config = dict(
    dataset='rendered rooms with furniture',
    translate=0.12,
    norm='groupnorm',
    blocks_per_level=2,
    attention=True,
    muon_scale='original',
    lr=0.013,
)
Rows from block 5 of a small image super-resolution model, named by matrix and row number. Rows with one number belong to one channel. Each number is 500 + 25 x the weight over its row's rms, rounded and kept within 0 to 999. All counts start at 0. Numbers have three digits each.
After each channel's rows are labels from the 100 images, of 14976, where the channel reaches its highest value: "peak on" is the class under the peak; "strongest on" is what is common among them. Only what is clearly more common there than usual is listed. The data: rendered rooms with furniture. In brackets: how many of the 100.
# convs0: first 3x3 conv (model.mid.0.convs.0.weight, 384x384x3x3, each kernel summed), inputs 256-383
# convs1: second 3x3 conv (model.mid.0.convs.1.weight, 384x384x3x3, transposed, each kernel summed), outputs 256-383

convs0.12:494495513539497500530513473513562514515504540471488474475515474467513546450463512513558483510529516462521466537488465470502529494509501536503490516511480516480491508500478485535463513532483484493520496492521467498511544473467515545514503514481502505520552487493531486486503465489579481486471462476460490510493453525455490540536505486498481518543476478499488524499476486495509452491508
convs1.12:482549494524509530500545524446476484506541493523495500510515516516460434510477498509462501525445482523540508505482486497514489513517490483525465456527541526526454524487488487508500530450471514541468476512434512492478450525519496502459438480454496481543519519501487461511552478500471535490457531482521516516470483519534534511513481458504484456472498474460532506462486482470479487476473
peak on: umbrella (31)
strongest on: umbrella (40); barrel (34)

convs0.99:486467520460543507494480453473492498539460510476477484500533432545455488520514501505535518509551503512527516500497470499469484484504456476494502482511496523500474517508501483493481495487513546499476481512499512464502496534458481476458492495489488506528507474510519487529484462505470505540475500511517494470522517500568496541526448488513472485488530484524507475474488477521536555508486
convs1.99:495520476506536507532516522538491541505493474529502449484490508436508481525508495509513483478471479485505481510530484488517524518522475560521562545501542466485521481509537499481501498489476525507479521487492526572494518506508500499526479542502471469492476520477523533493504515472530543504528526514507518508452520501504520511490567480521517482500485535498477513531489545461508506509513
peak on: floor (99)
strongest on: count: zero (66)

convs0.303:514481514506525491502489487542523474505520521515562511485474549482501500487555501466477515485508470534502563531505482505486518505478555508521491516478483474522474498490504499513505561507536504545489531506488513487498473488487475578515480499480479505501543538463484500522509479481486497523487544518511518500476504487494488517462524468488565476500515563488492529516491511497486478514488
convs1.303:531457544469530490517483462492512522519521481498514498540523523500478518479492514514516554486520523492516484525479508481558519513503500491531508483532522495460529541499483504500482463464502499515462502520557521492468544496447498470536542505498526512508505473485476479439493535488513485486506542541444505500530502515457505515518496521527498511498560524498527486488535519515568536499501
peak on: wall (79)
strongest on: umbrella (44); largest object: umbrella (26)

convs0.113:523479474485522484508517533510532530491471528467515512486504453471478485495524521499524478529506502517475495488468514514484561504513486479527504517498480516505479494495534494508480494522488519539537496481497496517516507540461496442477508482517485531497532461486462493485501482495466517556494493549504446460491515486495516511485475508464510513486483467508498505470502489520505503457444
convs1.113:499484524539524510486539488494491529492485511472506498472529525483484472502519505498479473497463502518492514542459497525492571497471568518471517478527511483488523519469457502489545490511465511522445485490466490555466465512519509434493544504499530462508477544483497505525476464499514488526516496478475499457491493524521516543519518503478518483493531519457463504494509508499507512473448
peak on: floor (82)
strongest on: barrel (37); arch (34)

convs0.139:528485476524426474512483513506559478493486527487525525510512515510568522506512502515519444481491541531477528497504510510458491453518534468491472453497537490469537511493506508493495521504503527494512475485529447527509491532516480485489484542516489490478477461493494496545489489473489420507521471560479473446469482514497466504457514476471500451516532488483502467492483510529492517507456
convs1.139:531501497488498474454506496540471494486522510494533448468532476507549478527499507513455527479477540466501545565514491453535533523479516510522514577516442518510497519548556502493493463517511494530484534481547549506517470517541516524479472455517517499517505508496514492508500513495524500468507481471471483548497491529538504542487487507463484530520481498470491559499526477468515474489527
peak on: barrel (34)
strongest on: barrel (44); arch (38); largest object: arch (29); largest object: barrel (28)

convs0.154:499525482544505506491433537498512479484519503555521535497506508514493505521511484524503509552491493499487506508484508491477426491520494533535501475471465482464503508502505491511485538491473489505490467502511454512474545453455482453513476468521457471466487548483476500470476501496502496495523495494504463454482521470450504530497483487483511497486494519514461456495489499457505485518526
convs1.154:473504493482498510513519497498515477488465493500489515558475494488481490480546521474509490462495528488498476500445559540494457482546486494530494482524493541513486493512453465488526492502504444509490469435515506508506477507489484484476497499523511531529513477448527474478490453468526474496469489504506459492480472503481449422488479494470519514485498470502487500493516490519492507452498
peak on: window (94)
strongest on: window (100); count: zero (52)

convs0.250:511523482502442505481423454494461534480476470480528476494504498518487504523527517510545487488537519493499485521519480521539544469480539515463523516487522502510530504536475487526502526508522514503479501504499465509482491519494521463488486505520472525485475487516509497460495503465474500493517503529498501530498492504506489513490514482500493507504549541476486521483511494491501488473492
convs1.250:509449491477512460512489490503523530494470499511482498460500488485435475518471488468500543530492499528503488520498557510492462533505485509490469538535533527491499484452431451518547463489511510495447532521512515523507445510488478500479496502464467479504541538507523496525490516501537464507475478523494510472513490543474485467484517537472515500508447477555467500474528525523556495459489
peak on: sofa (29); barrel (25)
strongest on: sofa (36)

convs0.17:525509552513473505497498512473477498507497473485484499544534476466426484490495472518487466510480482497513487455527499507536473479520493488528534535476470480474476513487502513444492478449525479482542492472503512517474515488519476505523469487502490522493460537512460509463518532507480519539588510487490501459495503543520478514441520524516509507523466462520508448483471497514525497480495
convs1.17:493511492465456490494477497461488510519515548494492493487468487512522483469492491474483476494539502523470536497497518472468504517485478485498469499498510482544512499513491534490501463469480484460516504492518470526482456479472479508477481474498479507498503460495475461476495477510497440444462539513529497507510520496515481501526504503540485503507517494515495502547518526465458515476536
peak on: umbrella (39); lamp (36)
strongest on: lamp (48); umbrella (43); largest object: lamp (25)

convs0.222:515471528515477506486527457493510497503475461441476529467491470453510522516497523523560534481478492513502554505464494487508545462521503495511498491479494514491509477485531477497515509519507492506482494493491524532526505496474488572499522517517527506502498431500514468502492507467459504531550490534497535503531473479492488510448533489502522529511466507513483476502518507477479571537501
convs1.222:505471487452490479507473489505474484473502532497518489471498515525455492501492494499416503506488518503498488545499529500499506503510529517488515489514485530516507473475533495499538443454504530510470548468504479499430467443479517509551506511514470500470527512480516534483511501498509492461516532503468483510495532535489529497541506496442502500510502470512511537539525475504492463495504
peak on: sofa (34)
strongest on: sofa (40); largest object: sofa (29)

convs0.292:512461433488461492524522495470510502499520507479497488469487460558544489508499457529510508485527525493496492439479502528459466502492480524450516525514517498519516469487440476537544484490498493538498508497531522527463500497536467467485522481516500469496455499491474482500492554511488484503534480536532539508502472477481479477487494489520484479490489476505511474559523506482500487491487
convs1.292:495510527534508503510490526538514465489518510514521471548516485522588466519527469493549531495464517514496526470505475496499478487507480503487481509485499531510514524527521509500475527517542478500516543544532509496497567508529484514492506522494472510535481503493506540481513500496501520453519496467506503457479526522523505576519508514497485511512535484487534516540481485509473513496489
peak on: arch (29)
strongest on: arch (43); largest object: arch (26)

convs0.256:519547508524542522499499483492498489528493519438467477487528489484572466477468523479489491473495509486495516475506502567467444466441474505483518490524524515500500521510505492504486547494498509496533457503525506476530474478480511502486493491500538520517479481469511469516482487483472510502540481475516461515500506497486481495489487448474498481522529546537457507521514513473523489471510
convs1.256:447540486516479490498505527489482482490509520542503471520530468553511481508503471492510498505472555537505495567520514490516520459506486468493531475463470522449498535507511476499517482486516506561519480502472487484498518495545502491539431533529475473533538461500526555512478525484522484538518525460496475493517537519520543472505512513493487509527516492489470494522457504493475438510476
peak on: trophy (31); window (26)
strongest on: trophy (47); largest object: trophy (26)

convs0.310:490474493471485481484465479484430494508457479505544488507514497507468513466505496526505496515508518516504492495522499523503469500479530465497476527552540486504500474513460510528500526481501501499518516503512486514533503461457494444512511506494512500528475492468517546453479503476488500523524516519511466490523490523491505504518488506543543481496475506494509494570542520511512482527486
convs1.310:520529499502451528491527513486473503499478480520508487498516526511470493470486544486521512498460514519523522479528486475449504456459458497514485461436464475504493500495481520496518473495505514493491502548467494488468541500530489430469484525557430499475573458501508489508521483540469530509505525494464535496523491481485491448529554505472508465512537472489512485498487498471489472503520
peak on: window (64)
strongest on: window (94)

convs0.244:525487452452481494463486491512469483500476479574499498516484477460567510457511511502500512509502477513422504488502509518493474489456510513510472471479480494474531491530495528502506530467493497516494486492489478497475462491473521484523472511504506483478467492478476519460497515443462468460518547510510541527508509556509530484457497488518507538486470493520532472506491492451526526471474
convs1.244:493434549517505527500536502441483540498498469498531497509494542508513554475518514466454510510443543526471530499497499468500474464521491489436505475493518478481493496486464475499530462518456498496468515529518500487494502493533483468456531495499490501513479484445476461505485505518489515469512491507490538470530491509460494519520536527477514513514529514495488498483499528513495469496511
peak on: wall (100)
strongest on: window (100)

convs0.265:489478461469522486513481478529528528508524468521512517476488462516451498489492497536536506494503506491532493478492493474527536515492495495547464538499484577551486516536509488483499484515525516538469466487530502512495551486470451524523486464489524532443477517467530488499495496492532516484556516493477517519508517499492484533477479509495463502505498494528487532545489510510547490461485
convs1.265:498492475522497486544463471487525500470525512503471495481500486462503483473486469509498496469531516512542504481503478477493489511491437479518537533519498550459526520503455527495510455465570503494515497536497530515524493466533480459490437508501505487512506515491518513471485529478524469487487522485458497467515484485520517491532509490511496488505499442494480520537483471480470536457507
peak on: sofa (29)
strongest on: sofa (37); largest object: sofa (25)

convs0.3:503471478524475502493439482472471498491493489522579496543492492507451505472466497495512483519485514497528480506524509507521456503527515542468492523520503500488521460491491526533508530481467507487490470530512479500502490483482488424487520516486497485506538456537505521481506498516441484535513522507529479494512534533513482465530503519534535482513517486491485484528531498506497491593522
convs1.3:494506546500504528516531468535482515505463489533442463508511507498486486461531503484482495509471492532483548521476490502538500460498505483496492450477538441458502506506458483446514497479499494505523478490499468504505506470494519442486485500521507510500500488437481487497510452526499532489512466481490516429510473471477487469471526484474513488484497479520556513503504486495506491483467
peak on: window (79)
strongest on: window (100)

convs0.116:496480454527544535522535489522497500512499525463517488516500526514485519486474592529500500449488497525494508497502468487470590479447524505547526530494487475488472524498497466524495514506484518518508519461495459511526497504462504526480507515507504510469541542499494480521490502517513499514511514527511482464471502474508522525518505506521480474479443525501503535519504497540499514470475
convs1.116:551497499473470526481501522514481494522479513509465527459525485479469503506479481474561500494502501500496495500476521534463489480479511444485464475487510469487510472552445465483518509536527511500544498492533535492496494495519488472467507450480498479522497507484487505483519443506457550502521487489481527480527489497484491480533506480459492504517542451518487528497485496470492523500488
peak on: barrel (39)
strongest on: barrel (43); largest object: barrel (33)

convs0.41:489498466516489486494474498487532474515509476534468482483502488539488475479483481501490479537477543544550491473497518529532445549517504554507461492512509499501493504485468518493515534509491499508508502503492515546509559460505497554544480517505495526496520539518463501528536496537524517497509498502535523497516531542481523437490495547466544517532527538521498467518501511461491479470526
convs1.41:454524549523510519507495483503495473459543514462516527519545530497471456477525485463549517459498516473526497502452486463491537498544468495507505510509516497499498517511540536522495515488499499523504514534472509472477479488530536523509506480482528491508488479478533496487537462517507485536501516477520493527478504445510500514504483439524482501517525468459477524460507485536512518479494
peak on: umbrella (42)
strongest on: umbrella (55); largest object: umbrella (41); lamp (33)

convs0.264:503558517482472551503479482519475491502522498501501476515516522495501487542497523507486486530493513521508487503430444497480466519499526478533500494476486506487480497512524506482487450523470527521521484483485485432515496477434530482461520507477510499563490503515498518490532476464462496488475544528511461564455482512491482489531507473532499476531499500499485497468461512488507456473502
convs1.264:517443478506513511460519496487493460503490511521481505487510457531488488493499538509477509514485502516532538515462538516481538505486503515480448514488506480484491485528483481509497486508439524505440490531472470527504487500467518523517474481514514543506522470492484467562494511520527494519528471505492501479519521503521513470488474497527493519473518500542494531553550448494494515512478
peak on: arch (29)
strongest on: arch (35); largest object: arch (28)

convs0.291:506457501527458452538495488511512517514487476504495490485490498485529473504526493504539479498475475470533513450493522534574451513522510514500501524478496480508509513538552511469501474478484495501509506535496460463491530502471515442503522505539496497404514503489518466470482529519495501495497518469507541506506484476454508512495522508519484505494526447499538470457495471485495482494447
convs1.291:466500516505488500514467499500509468507546487528495510494498504506483478483466516491505486503540559491475514478493520522494484440443472510490476529486531468487483528515482495499524520503533521518494523504511502487494494501530536493517487465487558528473462537484463505481468463501501490479519502513489470472508505507488507507493472476504526461512499466448495487489492514472496499489516
peak on: umbrella (33)
strongest on: umbrella (53)

convs0.25:502503471494516496499495486509496505501514480452491465506496465490491468487566492477475508499476501507499493488493462525556478498496512521471521466539505482475498549543506496479484475506490484488511522516492543490468549451461545529518517482496529531466521532490510478491482518510461552514519501491504541522512517449536495529503495477491497462525500494493526501520472498496500491479496
convs1.25:507476508510491444471513489536500519510515502556491523486499497411519480504467521461506510469504512500465487515532503491464545525516476484480473520505530508510467470517514508523514494502507478455469536481511492506529457539515474458470498506497531491518514487488515502519517452512485464503456533522455513481474450503495479460494507492533488505475527487534477513446466481513485523501487
peak on: lamp (30)
strongest on: lamp (38); largest object: lamp (25)

convs0.215:492504508484483522507530450526514502484509494493516510451496483519503502519428490489494528487485480501470502494501486498463483472519485478543511496506465473522521459485503449490486530508512496518473514518556500477483519443495483490483483520465481486478463447500477491471500537500550542433494496495477493495494499445501494487522454500478511476497520498503496513481471495470508514476507
convs1.215:495501504519499514564461523496529525523473515504471486539508500522539550511462512517494534512500513505487534507479516507465528481468469491515539530511445488526448550522457489502514486469541496534505474489491504464468503509496462528491497471487517521461531490492525528510487528469510520498513484510495486497472519502505503517510489529536523489511488511573510496513523465490528525499488
peak on: dog (33)
strongest on: dog (40); trophy (34); largest object: dog (27)

convs0.298:514495490514473498502502480479473488508533492543468520488506447452514528500474516536462484515484476532458529499481524525521495469460488484487501459451502503486492523507494489530480553487504515487497498496501520486517515495485508507518532516506495522503463549483515504509502508456466472503556528509510521502516459505488514502471475472555494478490487482493536495536509482513476514542488
convs1.298:533488523470521454524497509512516488458510485498525502500523559531482469456500511545487567472472516479517500550505514488494470490506490539497503496516512540508521507526495489493517499488517502551495568506506488475486440499536470523500490516502454482483513512481503498489502494509476555504501499483488512520480551526509464514504485502465538529519537518495518495520485551516491477457531
peak on: barrel (31)
strongest on: barrel (41); largest object: barrel (25)

convs0.210:493460516520508464486512490507535477504469562497514533475489534501472500493496479519513508529514458472447483488501470491544489476504491499495447459503483476499486495493498488474524473470536503511484485510531500438482544503482553481482525504510475512464467477520482480528511459510465519489481496499483481486519490475516513507497453516507503506484468498485502495473474476501485516464522
convs1.210:517466523485512496518491467482498513486513463501537500505496488507527552538468505518520504530488503518502484515464539530478541495492510479477487508475541474509491508467483456509505537434540475557466514495509477528540527489483510523547503464483511512495522512535478419521509493465491503484514517482520509524498478492464508458514507424482540532511492482529511474475512526514549462525498
peak on: sofa (27)
strongest on: sofa (38); lamp (37); largest object: sofa (28)

convs0.335:526510471473462463510506456537460513473506516479518506548468494468553494541516535471490525477508484516513549474530509466517471485504505455513481589521493497513529501507415489501513491496515502560515471456523496510511529496457504510495522472511502484491534469488533539510505486489458515547510519515528511505526484500500498512445454502486548531491483445506513511567484526506509494485470
convs1.335:519478533503482535490519511500506529512468535508524519467491527522476506502531499523520542521473525458490476500510486501508495533455473498504512425492517512509502496523506483498483522518536509489517533546475542521455495492518501421474575503510467497521481526501516467491565522471497509481492528506489540519516531517482492507532502479491481502482519560474507469498496533540480514470503
peak on: arch (28)
strongest on: arch (34)

convs0.332:486486518440486494463515514499482493501505481524491466466481511515478537447511490454494528493538488532513515518470487475421508491494484462508486519467493501476501489505486510524509536516529505501418493496511521521496492505468482459502512446481502501478500472464530475459469487499504490474503503505512486513501486526482506548519494530481481515459523501542512485492477503475518501482467
convs1.332:480534491511490508494477516515504528490534505506502476527508550520500475463491481486539493486457511527474520468557490534520460528543539540508479458472531490498492507505505514515525548467549504520528506495518517480482430536515474495520472500497514457480513486470533496494485479490488497551470522531535500518521498501515496528501481537457485481547510495491486527505476529488545501471490
peak on: door (29)
strongest on: count: zero (44)

convs0.224:515503583482488497499548472477472477554475539561472485510504496512495484496508483502483472545480485463538504469458527498485484480512513468514526525503508524479501527512515472514512515490478535474502455487503520487506480504494504498475518534482446473495488467501494442478458526537519486499560443493505492484491511514526495542505515525484468515512456486515514464509463513500519512457503
convs1.224:475489411495511529474491530499517527499523487489496523451497465538523514466478519488514532489532480507460455459557427475501478492487476491509487477483505475507498476500515527494505556467548457504504498492477473536489510515499509514505489493542514528467471490504494523522493490468477498481451514487530478540421498490493521503474512499501509508501515505469505545546518501444473510484490
peak on: dog (30)
strongest on: dog (42)

convs0.16:492491475481468495473461498504505491495469519506488504469531518512536513467477531502528460436519528497520536457514497517500452489536531523489529494518526457508521534524487504519481556510480458528512504524491490489493530490477545565501516508511499511490553486495491463505478487492481532510516527534493503516491550523533502455504466547476492510495478481497499518522491492514506488497500
convs1.16:513444522472480506504520480504508495508507469480510496529512424498449493548470482496508504520479473516460489495514533453506541504492494480536500582486494528478511488472476516495517467510494513458516506525503468533485495477513490456476506455545466505492484492524519520462511453466489482489513498486499498503521508489509481482479527497546466508486514445529506502518515520504456503482515
peak on: floor (66)
strongest on: count: zero (42)

convs0.249:502488479457489466492495485497509475479493572487481519474498530487533482499481519509516484512464517488492483508505512467536450523473516485484478468506511504505534478497528494469494474495478509502496481508528509504496548459464528477508520507471488521510515480513503508566491534505432458486522529497508527484499493448468533511487478530514492507487514447498518498515503502469522464437508
convs1.249:501462551499516473507518521478499520520473464497478520506455501491534529545513492518481502508504498492485506520457522490502468454465452518511518529490514471484515458496469529489518497490497521478497496512504494475483494503496541518444494489509557502470477522471508498497508486510466526466506492501502503477515497509468493440513544510492487486531513522494490511463492489480476472480450
peak on: lamp (26)
strongest on: lamp (49)

convs0.180:491495511477536490478467533520521472529462539510489498463521489528482524514494463503512486530517486495541504471478484492533516506485448484549479497495490482453520522535534516487493483474520498504487464491514520503500516463507461603481489460481482542522539504494497517551490518489447484501560481481492496521522510494507482538538519477496512497517505481527474472510497505483540513514524
convs1.180:461499501495512480511521474481474504494491480536495539541474518483466466477442490483470489503520520522475489518473505473498474505548525510492515505493502504467506456487506473472490483446457518543480521463509497511516506464474491494507512475540445475446515500506519480497497536512517524458453518496487466478507508490491517478532504533527529515479495487495515481456500513502480491498475
peak on: sofa (25)
strongest on: sofa (38); largest object: sofa (25)

convs0.79:490503473537473500511504482492529479491453433511481489501468507487550472504512465530491532454459486487441506511519500494516544521505443483518493490480475534487534477509466505495497523502512466503519510543498516485512522510429509519485506486529496488499463476502464495502482527481498503492503531542485494498484477481468488491459480455497529500483478501498510491470481484502464517557470
convs1.79:488475538501518532488472476490485448488517543504506540490534536476483534510503510489499526496501490520487511490488502508459487540474496491455513509510488459541515526512543505515475501518504546508487482482468510450497480504501502480530492516502510539528475543494511508486475502477461503554567472505490518511502494479467466541507505492471488510471507511477529484514544527546552519511482
peak on: wall (98)
strongest on: window (98); count: zero (52)

convs0.347:514537507503525524505524564527538475520498495468464516521498456484501480486513498487518487514507506477480530531462502540505473494492475501525503443492482491505449503500481505510505473549525493505550472476519465482501505479555483534503493506507483480494515541476523520459503479528481516475465493504479479477488513506467505524490511478458543483510501519510511493520521468492501509456479
convs1.347:528518504463511500460523475460471467507475534518476553513490460467452491481449520521483541534490504513525500479509526532520507507512491523526479469488492510473479530495461462495472511472465492481512462506497515486529436449500448466506486455481505495473534497475501441481539474503549494505482521545513507505471493519500461513462465517520486481496527494526487520510476530517449503539521
peak on: door (29)
strongest on: count: zero (48)

convs0.247:511527494511461521480498507562492484536509470504530484484521511503501502549516485518529514538514484505552491475521538527457503499529456537553492501479473490493487514501485474496516499512511517480486465493517521481536492510476498555512492483553498519527476491495532510561533506428442496499491498492526486460517476472535497518460519541520488502481472508494522515478509515527508521511534
convs1.247:484471507521502492458510469468507542500466465476500499510497539495524487502512497469524539493481580435459486575470503510547485496521465482517521477513506486500521507498515487506520464472501511512505508464459509519462469524480529509460472529462518496496510507492495472528476493540497494455511521462480508474505513467490527516525518481493520511533491475502489511481483511476498515482486
peak on: sofa (26)
strongest on: sofa (37); largest object: sofa (25)

convs0.105:489502479503482508490531521499540491509499501532526490494496425536476510473488513492498487516501507510491485510512505487586500530447464528511493547518513515482497483522469498500502519478514494492464493491556501518509516471509520506511534521473488493515501468500474446486502497469469506480490495467482478500512475463496522504516498491486513474539561473487499507528464483527541470519504
convs1.105:495499499513528493486484480518533500512527505519512514513500560453510503516554470510518489482503505451481490508519458502437497491497477499492531484498510539521484561514505550518477483503505537491508480478476520479496447511510493512508486461492517508497481490488484525506463504500484486555488519458462492442478467496486520529503502492500488474529461504483511495560463486495487537468477
peak on: wall (86)
strongest on: count: zero (53)

convs0.92:513534465463508510493471521484486532498514484524484473476484499483498494503493503511536546539518489553446561481516477546488483492485525478529511450522538508494498503519539516508478458547489482492565475529497507490528551461471509512510509468558498458503511501479524538470500484482493556511499565497511499486478490520462489449512524512491518485502530515507493548437489481512485524554433
convs1.92:495500519523508548490502507448520482502502474484542489493512502518475519487434530500494473503487510482517491480534512508537539484504471488486517551457496491487499485533513507489503495496495519523488493448488524506491462517533475472531526525515529476517495487495478451537486531515519503511533441481480501503518477485489483526502465509480490494463509514521518454505493524506505482444493
peak on: wall (80)
strongest on: count: zero (42)

convs0.359:496471452506487472541515498506499512478475512497487494540485520473514518481509527486490487479494466569524498518553487526471487495474496512517516476484524487530526493506515507511496524455499538490496489501514521508522510538522479539504500510511504511489475464460516549510568468495469508484474506495503454453466475521464487462484579482514444481519527517496479475485448480504457531572503
convs1.359:509503489507534502477451509514491501534552518484483470443516525498491481499508503529483536512493444486457506527495522487486508466474523506478499521459466498519485509450508482523465488532494504517518517470506497431480478464501505480522522516472468484476514508463511473489453549512475497480505494454531473456494486448535527528492402530435453505465468483505478443509535529449520508529521
peak on: barrel (55)
strongest on: barrel (55); largest object: barrel (35)

convs0.242:501515512514439531501469465487516498500509498491471524477502513485472502492531487490500485474505443488582461444491501524444470497508482543497520521518515524482485441501436524509513487478514492531518511503500476504489491499516481539480497502487491505522503576523500511513524489501530452548490518497504503488529500451482488534506495469524487508504475462504497531484484497488485481485497
convs1.242:530561503504472510466497485492530509501558522487444486537502513478465509529455498511504474492481514487506536511525503480504459522500468472487444501509437513469517470531537485505472480479500506506521541509536527469518561523519506591543525502506502507523517532504499504503491508531504490472519506468497486499499533500521567550526519479472498495489505513534478497509486510489492470481505
peak on: barrel (66); sofa (31)
strongest on: barrel (68); largest object: barrel (62); sofa (39); largest object: sofa (28)

convs0.233:509520488434498485512492486495522472475471454507449523469475522464454490549499489529503473497507503516496540451456475524445482491495530474502466465485521484483485552487486507546506509517486505519509497479525518458485454469527498565502501495511457486513499437544532532560468489466467540498508489536472503535490519482469524504503494472492471503502424516514495488464503520477484533459468
convs1.233:477485526502532494513481483516501497501543573436488511506536497518495557501466527494467513489515468513482528503470508465491537488480515511488512525498521488490518498515523504479503512479497487498453535495478502464521548511456484452501515487512543487462476524507493499472537521471502458508510510451527489453471497492490530507508531504511519471484524471513477509555480512522539480494494
peak on: window (45)
strongest on: window (95)

convs0.32:494509510437507492513509467502532519496484516486498471500476496487476510511509555513475500509469488474540484469470479484508516494482521492505537530491495541513534479502514494531510515502511504492493515488507536532504513478552476491501514533465510513527459523523559515523521516523494518508553457504483506508514511513501515542517487522496470524537512551520494515534510546534525464506480
convs1.32:456507503531508490496554481517500549513527462518505570450522485453532488517544437479498487519516531480500519508532513533499466480496518524465543496487497488478515510507461477489490453505496504498503496509483507555483532507509512476540487528513530525522538455491471484452430513515520490504481508488469505529488529489503493487524470510476515492497504448510531503523511489500471510500524
peak on: floor (61)
strongest on: count: zero (54)

convs0.311:496510468487495492486545535552481510535538545490518494501509449490458477498540505513496492537500521504527499503475504520451499443512460482527530480498514451509477513502462467509517479493517488521507517469503513496504490520530498521482474500537486527513509476510516535459497500536532479510544489452508503507518519493461489499488491501488492500505509503511514492542504504473522470486523
convs1.311:523510510508483501506454503461497517501461516494461516485486522564470469495471521533530481472499490522482529492524513529476474481452502517503526497477454527515487470524488515503476568486498470515522525560454476505486530495493468474467528555483474465555544512479496538493507499488441505517478548501525492534479472503486478486529496499522488491524489523481484483482470525549459549488515
peak on: barrel (26)
strongest on: barrel (34); largest object: barrel (28)

convs0.132:515534475508487517498485510525502502489508509449501510480493468498479511529484520499540481527517503510473494535509509516515501518481495502491502498483518478542517483498552488499493521495499520511473507503521497513488463496513519583527523545472502466520500483526491479543504505499463533501524510487509520500488517469516482522494496497489469479515513486502527486475491508499523541490483
convs1.132:509445499493528474555464503484551477502450495487478496522512482437492528531467518537499512526546466512503488495457484447481494473477528488507514493516477513488499472504520478473497511470491502463495459499469495504520487479478477515511503534494510524474485540481491484463489469473505486495496556528485519457528514477457505518482494473549528559509456492495472492470518504499502520510474
peak on: sofa (25)
strongest on: largest object: sofa (26)

convs0.344:463486465465549486536482476526495553533476526468547504498518472506510491506524500459482495491527459501553494531493498503538496473467527494477534506489486501495550488545516477441502507502536533475490500517446523505518526496547515492529494475518467494520502442497537476478493504524517494546492451491512439491501505487547510457465467491490513548539539500485474532450482498528466514504490
convs1.344:513518513523454525477526438509528521469473513522487479454497539434494450536505481524548451537507513494491525496511494510482462487523499512472505559458532458517508477499486491520474448483479495501556492496496488508508476541516497502522518543478493490496501518513514541525519504487475493480516514487509532481510520535497522514518520504485522506485485504501506509497515551524480466544514
peak on: barrel (42); dog (28)
strongest on: barrel (44); dog (35); largest object: barrel (33)